From a checkpoint of a small segmentation model.
Model: 48-pixel images, encoder widths [64, 128, 256], decoder activation silu.
Training: adamw at rate 0.0015, 10300 steps, batches of 256, held-out accuracy 98%.
Data: trained on rendered roads seen from a driver's seat, with toy cars, trees and houses, 145000 training examples, 18.2 epochs.
Rows from block 7 of the encoder of a small segmentation model, named by matrix and row number. Rows with one number belong to one channel. Each number is 128 + 32 x the weight over its row's rms, rounded and kept within 0 to 255. All counts start at 0. Numbers have three digits each. After the name is the row's rms in percent of the matrix's.
Before each channel's rows are labels from the 100 images, of 14848, where the channel reaches its highest value: "top examples" is what is common among them; "lies over" is the class under the peak. Only what is clearly more common there than usual is listed. The data: rendered roads seen from a driver's seat, with toy cars, trees and houses.
# convs0: first 3x3 conv (encoder.blocks.7.convs.0.weight, 256x256x3x3, each kernel summed), inputs 172-255
# convs1: second 3x3 conv (encoder.blocks.7.convs.1.weight, 256x256x3x3, transposed, each kernel summed), outputs 172-255

top examples: crossing stripes; bends left
lies over: road
convs0.22 084:174170158080134134105120110113115117128118139083123093109141142125204136124092157098141107158048141103153106164139089092153116139135114152212091108107130141149157153135116073086091098148142100083103159172212049099093119167102108169163151135125155129157
convs1.22 090:143153148111108141129135148156195106113137146225132171147095171092144173184161135131111148119137078107098135198126157151163134160158120141117093196170102069115138149175140132117182109140148124196112140127061101122144122185096151128174112132124161094176

top examples: line: no line
lies over: road
convs0.185 101:090131106164116151097142144171145146197047111149095110090152091117106076116083124124181101247096114100201098142109149099101134134181133111186122098125167120125122115138105144086125127106088097140152098106148133114103093097110134123131136087150108118046
convs1.185 083:119129137101099138059101179139166134151141102118132131140145082139128129127092143145138186198129168169194191139125086141113119182103118113176122180145135155165184173139173079144131121157132067141039127100173127098106164168141178068109120103141118155120

top examples: bends left; double yellow line
lies over: road
convs0.170 105:101125135168120130121114119182126042154167094110138155106086084105164141128151135144057069000170063172061141120109123128102138134139072086176168135191111077115075109121183138115119145089140111102230122125092107102161136136136100106153097137108120132176
convs1.170 066:108102078183161142172156124115083153104169080103144082147148113146169126121185085053157106162161090155143107069150147137091146154126099131139103107086142106110109090060119109131077122163143124096160132160137112103135073150197086111098124162078140142206

top examples: vehicles: zero
lies over: sky
convs0.106 078:134150155156089152138166143100136059140103136183116134113129130135111153106132175138077132164133112091100145108155150167076146159141150133054090165168048136178110141128201204130157106153151131133161121143094116110109114161067156139093189099160179186174
convs1.106 100:090074122154083104088094104096105097089161123096097154059093087172086149072115167119131148110114105161111172082100107132095113139079107092098116122118116129193158156074146111131122195145095109089123103087168102111094128210128158079109129074177112210107

top examples: truck
lies over: truck
convs0.139 116:120080113127111112105105097083103079113098148099105104085125064176108128101136130102122108116112066118103120100102127111120118110074165121160119130083136121144081131068137037140105132088127102061102123107129092097133110170139129054078113144162087173176
convs1.139 075:045130143087132074088142121134152160089150174114151141157144109163096131115173098091159091206054106123168124083107166093053139101141107118200132025073122111102108119120097164128084099142151126140104155118127125121133135123148082113095142132100134089128

top examples: double yellow line; vehicles: zero
lies over: sky
convs0.179 110:132121124174159104134122121150118175135240119128122136130140108107109157148091119173132091222147204098156156129109097134173161157121134125192091096124135143156122132168179158158183128113081133140116130097078140150122107154152173116109129167139111131161
convs1.179 101:110140127081134091109178094150160088169111093192160148146091145165109103168093144117119123084042123155094124137130134131137159042128142137066126136103093119095124105146095093172049110069117118141062155088179128086114153104084135138126110157121113073086

top examples: pine
lies over: sky
convs0.230 109:103137102148127127068071071087109135096065100084092113084125162118082134119129096140092130072082119120065140083050123058090105189084071122073096135115125165149149137117147124088123145104136146129146090101141074118112112118138110103108073121130094124139
convs1.230 082:144173149183168118153104173137132143055146119163138158126126179171153123118165106136155205162177164142155129139161209146141158151137173134138129174206174128116186127164126124153126142131189145180077112157123122108162149135152171135153121118166119129139

top examples: double yellow line
lies over: road
convs0.148 120:157128153156108138111168123142115099112175105153159119119092112121151104138135135142025079000161105153099119162139123128126126107113080157185157140136028096144103148055134136147165158117144076090180164172116115148161163145126126115154158144133130145190
convs1.148 100:119070130133128104130152076166131127140107109192180097089128149117111158139140069119111083095117092136113094109106123076146090081111074145098087145156166066106098097062111121150073137107117113104168151127102133110089162136123148130131134169066101112179

top examples: line: no line
lies over: road
convs0.194 117:110182075190150120097117169134135127133026108084152145111152147110088109111102120103161135168135132128181134143101153102140106151194141147102132154127176122143136142139137147121090115156106124103143078133163069132106116115171153150138143119134139157040
convs1.194 105:096145176128146111082137144129174204066131118171104087131147212149101105107147112160171185228172130108200107136143157121112102173177122116184120137174116099116194139161119153139155135170168190201134080165095138084145177100188151121131083119100138135116

top examples: truck; vehicles: two
lies over: truck
convs0.131 096:135114151109074072117112118137159031123109110098090099087126133133206053111107075118094089084071112112123146155072093134146128107124108097160141180160115090084085113132134131142136146092120084099170123189090055121128124113097058146140080111142103099132
convs1.131 070:138148119107127113062148136081119160135125133131136124141132144173130139145159131123141131140057152136086137216154177097097101131157107115151138148110074073129152110092102172162130118133146114096134198179186103151185165126179119138085143112147088135146

top examples: bends left; vehicles: two
lies over: truck
convs0.101 106:135118139112132165150126127139164103164150121139140091141128114097117146107142123096150096136180095138091127115114106147199148134144150108204136133124240133136118130131239017137169106108113104119133105133110125119112145146135128112131131119135124155133
convs1.101 101:118124132130157135141144125112105110140111107140115113119082134147079130122150094076125153123114051131106124139112143158099149144146146113141088107132080086131079132119121000125110098146109100121135148122165123117131113162093136116077125137109140144140

top examples: bends left
lies over: verge
convs0.63 105:121121089119149149166120106135136100148160124129119045110129111119108169141099063118099106052068101127058124098136137131128159158134127143167095129119173148164068152093255089105094090163096114101139126105146110105108137113123141134130141131124172155153
convs1.63 077:124110193186132146127129140159129079079134138151137040130079098138139075156161055099129133162106092162107131145130148178109143165174159136113116122171048109099081135141114115110097137209117135153139134169142127095154127177127067176125111132058182119161

top examples: straight; double yellow line
lies over: road
convs0.236 117:131101123132141119163121115133137089121108128089117105153161158118141174102141133123187117126104146108173141133141113116144151180157109110137124097169241150110086132127206138166095125183114151107135127141121144120120128128133124135124074163128131117063
convs1.236 081:089118158087155124141093156124090095150094134098108128106153080102102069151083124160163165100074142085157113114122121109134127106107144085165102074086088131087081149153077124139089119168074109177068138133158141121106123089136082168144086125140148154088

top examples: tree; straight
lies over: sky
convs0.40 113:147150138117090115130114156103164118099109137123184142125160152152107167131155189113218130162152139162183157145145096096139170156122104132163133146112193144119118115117148136167063122143152151098152091113198155122144149156138161113120123138098128140000
convs1.40 097:094143108100106115128089128101086107121119117068080209127213070125148133078117148137121147053116145145156176112073061111151116129073123112189134079093135189130057105100139131109068175118137111105096050139144118073110104151092138162132099146157130119116

top examples: bends right
lies over: sky
convs0.239 087:090085121158123140134145148159150107168058156158133138125127113165111115111134160114110091133177094110193095140120139132124124143165122094174122087173133122124051123113112135169124137138111145108213114111100104139105124110144105085124123129141135155079
convs1.239 084:058106115114087138110120087075139148127165085114105133090171064162078111096120181140130099105089195153180136074104087118145130149080115088129115091074144139158151116098136115158108140132113082107077147126142117091112111169125142146098156098186095193069

top examples: vehicles: zero
lies over: sky
convs0.77 084:129118119127146155161137129146207108156132172157128133141113072150137132143132128125086106170163110114085089124162147145156122129193184107157084137129120122119123111188071194186129098180134141074181191119171127109136105165106130112147210139140150138196
convs1.77 124:103085074108113106118113100109165096066148105100082146113141112146118138084117135156129138123127114164124164065088096097111092154076124081146101135066148138179136135111109125104130141129057071098108111087164094100071127179081147084100118084157096189139

top examples: truck; tree
lies over: truck
convs0.92 123:153086129097123131141126094110150094090112138126177126102121116135090139116111134117163096127083093125138124110096090123077106149059138098197125122079136131183124155065122099113131117089109095061103091102135112114108155108069108065083093092166141175160
convs1.92 102:036131153109148138136152116110107124089139149092099136128196143065107160111154138105114113102108126109152152110130130096122115114107105158180091028111145131062085052148133174100126090107140121122120116132152103123130112139152061149071158157086107081137

top examples: pine; bends left
lies over: pine
convs0.125 089:144145124091182121135172097113114188134106121112138178128146112157109112175121151110098138179099174155118126129147116124174116166079106107114091119083188137187123145128186093142133156112108101134067134125126131155151099120171152127070157126098111166137
convs1.125 084:132112112077145145145104124125170111137066117182135152164077142110081103142141123103105095092163047120102096163155131105119147093115112159096133141147068122131074112129107071171091078105143136139101127104089113162169112171148161107189078129143100106167

top examples: bends left; truck; vehicles: two
lies over: truck
convs0.67 117:149120096120126122180143163130153091124106146125117137144155132138128199115120124076132116085125089135123104120152124150199117154132146143185108155119255150128120122109255047142118111183129114121107147157142090135127131127107142116111144156128141127184
convs1.67 094:123121141093165099176070162137077075081119116117106117105093118122088118129148085122146107086112085120107107131134132141039140163147128076147055139060053087118040122154071076076082088176107101101123129151183103128133102154093079162121095105118141135144

top examples: truck; bends left; house
lies over: truck
convs0.140 092:186120142131133106158084152112161044115088145117165172111137167129148156127139129088141154108134165106139127112128120128122113164123119122116098103112224117190154149115151152163088101190132122144167132123104115147158147150138102123142084105139120181147
convs1.140 080:109128124111121140169086133123053076160129117130112132087216065077069121119113125129160122101116133090106119130114088111112105131100116108174123054100138169103071076136133153097123110151117082101125108132133074107126095109102120144143080103122119145171

top examples: crossing stripes
lies over: truck
convs0.166 090:117181089151134164102157105125111185108107102142112145091156099113131178120105081126164155180059169108142106175132156153155153108148154119104090125124170153151125152133193112115114145158135101117060156151097049099145117127166159167137166173161123137134
convs1.166 091:120189142089152194093127153127145122085092139204133107172076131162125087151130131123129166151143110158150104151117213160109145106181158142109110130172063069122122140168047109135131101138144133177100126146072109096171139137116126109174086120131162132141

top examples: bends left
lies over: truck
convs0.26 087:174092167169094119112095116105139051131124127112141116113163147141135157109149129083113132145112127160152131062099111096116115113136111147117085148143200120153102150115180168111105170163095126111160114104107126115137160117119075131089081120149126155090
convs1.26 071:095133120165170098161140145112128117123124132073129174128121153139189116074127157097100211095089110139143118127079153147095156076114097094175131027135118180140102166163150118134138137113147124141081086133181129133117109150140100169130055114134128161080

top examples: double yellow line
lies over: car; truck
convs0.103 095:120135088147111100172107123163091126116134108087101147152162126109081166121122125146125143133066199134170129113130119147155128150078171138166085149131196127156174171127195120106126170130094080071157057149094107125122133133072137163097172162142105143154
convs1.103 085:052143132107117077177161092116042075116094097127128142125091163111117115155080164111091097051039147155078116108064128102129107086107147130088146118107070099089120091151066073105070097133101119104103091165185125131135142093050119185124095132128142121107

top examples: vehicles: zero
lies over: sky
convs0.157 100:101091138101082142180178148173164125146148163238179116182121129079141121114131127123136156125125075139189102135145156159133120143176157124101181146117079110078098132170098154144173153154128169166114148182071124090145162153139168134163172166137183151127
convs1.157 168:087112044135114116107126114083127131094166088094073159084150114182100139070118174160124140130127135173125183094099093110121093162098106095126116149097135151192190152125147133129128157122097089121126091057162093113097130196112170110094128095162103184124

top examples: house; bends left
lies over: house
convs0.28 103:121096132255129054088139092109097122144089113139116112075098096113160131074105102134087106074031122122102114140122113114130080100130159106075130152191114108156095142132164113116090174167113094099191127122095106097138143125131105124118142076114106159131
convs1.28 097:111139174210142088090139144136106155100184124122098118090125145136104130138148153124106146223011111080122148170099144117110135145194108171093118059136144145103125115154170136103125113153122151124122092161174144161147143159183072163119125094065135137125

top examples: line: no line
lies over: road
convs0.210 109:121079112165101184055105117065150171120052089107091103107152093134094171123105120098140142108093122130113135124112127093124154177144048089118076105141177145146066137101147104134091128165096123104221113095122151140124120100089121097086136138140127139123
convs1.210 102:158129188140120174146101158137145136107108134119146104149080108078170101173147092123143184170124152128206122196149131116152148124097177143171136185169138117153142164161131133127123157181157106146139132157072176111188155134161182149132117110163150147153

top examples: bends right
lies over: road
convs0.19 123:157154120099121141128175109113146108133100141117099086126155185110156143136141148126220139138092202105208170128141096126125163130152115151068090111101196165113150140094169140157126126178127134113111123154120162118123117135078121162129106126152134115052
convs1.19 108:136124114067098088142062130101086096129062141082119157123088094122151071144111143152136158082046116117120144116128137142111108089096167089089152059104107142125110157156119112131123135143138115190034120130144130123132125087123119125142065122155145153084

top examples: bends left
lies over: truck
convs0.0 084:138142137118151126171139150068159048136080133118137108144093169154120173146123140112080125113141173143088147116139126113127143158143121129060101046129197106164155134123213127159060093176097153127102146115092141147139140108114079139137141126127131172128
convs1.0 081:118096126099111125160051139101046120168161113095088148079179089110078133086134172129110092110122134148125167105133094112146083156086094072170105097058135145133101137150123121072114134110097143119102075124141095124114085143100115143122132116142122153116

top examples: straight; vehicles: one
lies over: sky; truck
convs0.116 075:099098119073119157162155150175145082150131152155133122165104136129087102136088144132137115114131141106134094122163137164174137124150171131213121160138103126133123140133051106154163135136118131113171138122154110128102120103109108074135142166190149127151
convs1.116 075:127122088098072106115151075101128112148142088111124187142103140130102063143067157161085119122122156164053138100089099136166107104092145099063126085126114163135161106114119082125130126086100132130077138120147089111113106148088157134116148177168099127109

top examples: bends right
lies over: sky; truck
convs0.65 121:135144138092125117130157127105135136120120138111083119121133131145153114155124175104160135152078200098156144124103112136137139088125222143095112146111133119162164152139100141121112128150103119141110194129140137110112107143064126193079149144174154167149
convs1.65 108:180106147077096105132092119129110054110085166144145080129060135093132130189152095122127123110104027117065139128165142158081109094149145108084134144112086091139146132153133119085143112144112112142123111163144122126179169116100090110087079139112160121158

top examples: bends right
lies over: sky
convs0.250 105:144125145138111146114086130143129098128089127106154100137147106128109115113130142126187108103154033120195094090135125105100109126157063138170185110135115133122070121099105113085080134091144149091153086100165106120109124128129140032118126152109094129055
convs1.250 081:041121134128158164086112133118138127133158110088092165140199059173134161064096166108123168146157209133132197102118060123173140158096151116166153077081145202139124121123160146143111150132121133106116133127138107110101096176116157100097168137177076132089

top examples: car; vehicles: two
lies over: car
convs0.249 118:104116131145123135115134099083122154158185106127099118134097101107137086132131108105079097100112065122124129160126127142083117118103111084191105163119052122104084114097107116098128134053124124103161079118137128122121117131114134087128157108134116130144
convs1.249 093:082079115174130171154140140133130112130136132179128142117107171129153164139146104100146164125162118118145135159143106075168120148151142175140158161195209124093120138116139135105106130159109163121190140137112127154135152147112167129130140126163118108148

top examples: truck; vehicles: two
lies over: truck
convs0.190 116:161116125179114153104069093165120053167088121084207116090122121169152125082102121125184098126092146112161130122107114111073125148108110083138153087126122136177132133105155112113133134087110067073124105168122107093102126122136100110120117105118119172128
convs1.190 100:051138182088147134146163151172152129144138129115123132124134108077115138107161112136105108109079120060133131119116128102133127131123110149142104000065114127078080098146121188116097116111142102123100137122125133134120145144152061118071128157101111092122

top examples: bends right
lies over: sky
convs0.154 080:122177167099106114165169186118083040129150128095107126091123183129119129116146144187056102147117154118069122126113105119123151191116143165105094182133123123155149143136156158114119157135157107157139091155133128124113127172082096160138164092113190170109
convs1.154 073:116083140144072049173062065169103091084131132105112140054086097091123182120131107152145114121100071131088132033115078132136089118073101101097105154140126150141125116096169122160117213161148129090126093108178140152110129128106130126127029136124103136141

top examples: double yellow line
lies over: road
convs0.176 104:165106111132137159117117179125144129083109133124127166108149172158118179086139144120086158092124108144066135125135121064175086145120095150126097170116118153149136135095078080092047133147129126135158179113168114134155128140159159166140162128111111118230
convs1.176 082:175164096123122163129170094148143165098087121186168129190114171083117133192133084114144134136148089095084122154126142108182095125124119139099144169160154091126111125175100107107219073127156099173127162139059128098130129156183174132140085183061140072160

top examples: vehicles: zero
lies over: sky
convs0.177 122:156140139144135102102143147145137145125138143109121179072131137147109200156098117148090139158115179122108136156123108112124129160101152109064052139139165155186165164134221141141117111173125105124101166166136111115137124153110127176114141124103136166138
convs1.177 098:155125125119113132140095112111126054143089119207151143138066112125104077155081079155136084097132063152101108152101130141117094076126094130120110119149094058086072118146061085129090082134124092126133109122173101076139124133107115149148063104076119100158

top examples: straight; vehicles: zero
lies over: sky
convs0.192 083:109089135171147088147141102178124083184156103127119094149123114116123125138095105149080137094046166123145129155140113139176114127159134084152149088150116105112093101152124056149192137124120120120219122116077123136132104133127121104112100162160095127192
convs1.192 071:175127116104105124155164089120173149175122082161114155109122143164152093152101182145086141136035190140118126173114114095142180116127139076086118068113093108125136124082143103216125114066126097106118120146164151156151141127080156155098134166149108129102

top examples: pine
lies over: pine; truck
convs0.197 096:150117111183104136126108149104131105081108131131149082145136146117127176110110125079136147120168084153151130088156118118157075095145095098098178140165195137143107141143134103119082173189118168135163134086171147116108139086154126103109123163120121146091
convs1.197 061:083134136101142164150126108093083163096112089106064164138159116155127078134081083089142184089109127127141149199093072084145117087157152124149134104062112133122107153141123107112183121128121058157159142125125122117126115116118089141111074108133075137088

top examples: bends right; vehicles: zero
lies over: sky
convs0.204 126:154145118131144115119155124107125179103187103099107153119151113103085156163113142123082163217120202128125155124137098136172113122082141108103071126110169152170152139173188172107148132127097103137083115128094141124135116138134147133041149155128107145140
convs1.204 111:135132140086112121139133109102136086124068153202167137151031139151121079154140129090150101052129050138119112147126129142104153063123121144054150138113052077120093135139066074156132107119133119117117134135177113156147121146125134102138092145123127087115

top examples: vehicles: zero
lies over: sky
convs0.184 115:133135142136156173108160165169188176122151172175171119178115123144143192134127136168136177134131103164206144155178157152149158184155158095140137138130119139143125145147120145195142116166141165107133121166140143087177161165142139150149198159114190180097
convs1.184 192:091120041136102116102115110065119103078165108092069172087158115175109127059118161172125153109124133183126185113108096106113103166097108123127113136086117151192158147119123130110121164132108093112123082077151110105122131182134162118086124090171106195126

top examples: vehicles: zero
lies over: sky
convs0.39 097:147095088174116141174156096117144120141099127150130043128101119127176107136085135111138134126116109136138082118126107112175099105183098140202159127131161085141104151092088146136165138100100139089231129103158114170142145092191112099140163174126167148151
convs1.39 102:084089105140111144142106087083117121114188076084063131115171067149084141100119167163117120112090179171104185077049102094140110100090118127132108109101161168159145125110123114116107157117091068092113098089168118118095127156102138129095169107167079181106

top examples: bends left
lies over: road
convs0.10 098:112119141104136202089164118032155128145096103102099172158170085160079160130093136102100140215171146154098106176109139077191129199164142146147099140122165115158109144136109117157143118123095131144113145085169118144134139104137116142116139118124124136137
convs1.10 104:141138131061153179103091079026191133153094144110108118151106120056096149163123100063116143177139130157176066159117113112149095119119142178169165152105141128107122099142102115127168054130114110104067155144104134088168133123139131143101094163124142112133

top examples: vehicles: zero
lies over: sky
convs0.47 091:183133147132113074143127089171164075123190140139132105130115076082145075154109142130088090090104073088162113175133136126124102118159112105162129155106041066118070110132063133084163163056150113102085117167149112133146101188122074110145141109172153125190
convs1.47 095:109107107138108138075102130109147101136169111082093131083167091157152164104111183137129105120110179177111192116103115108150134143086090102150110135123137161161143119106138146128149174137110109093142123110174096117096108185110144119100164107168092173134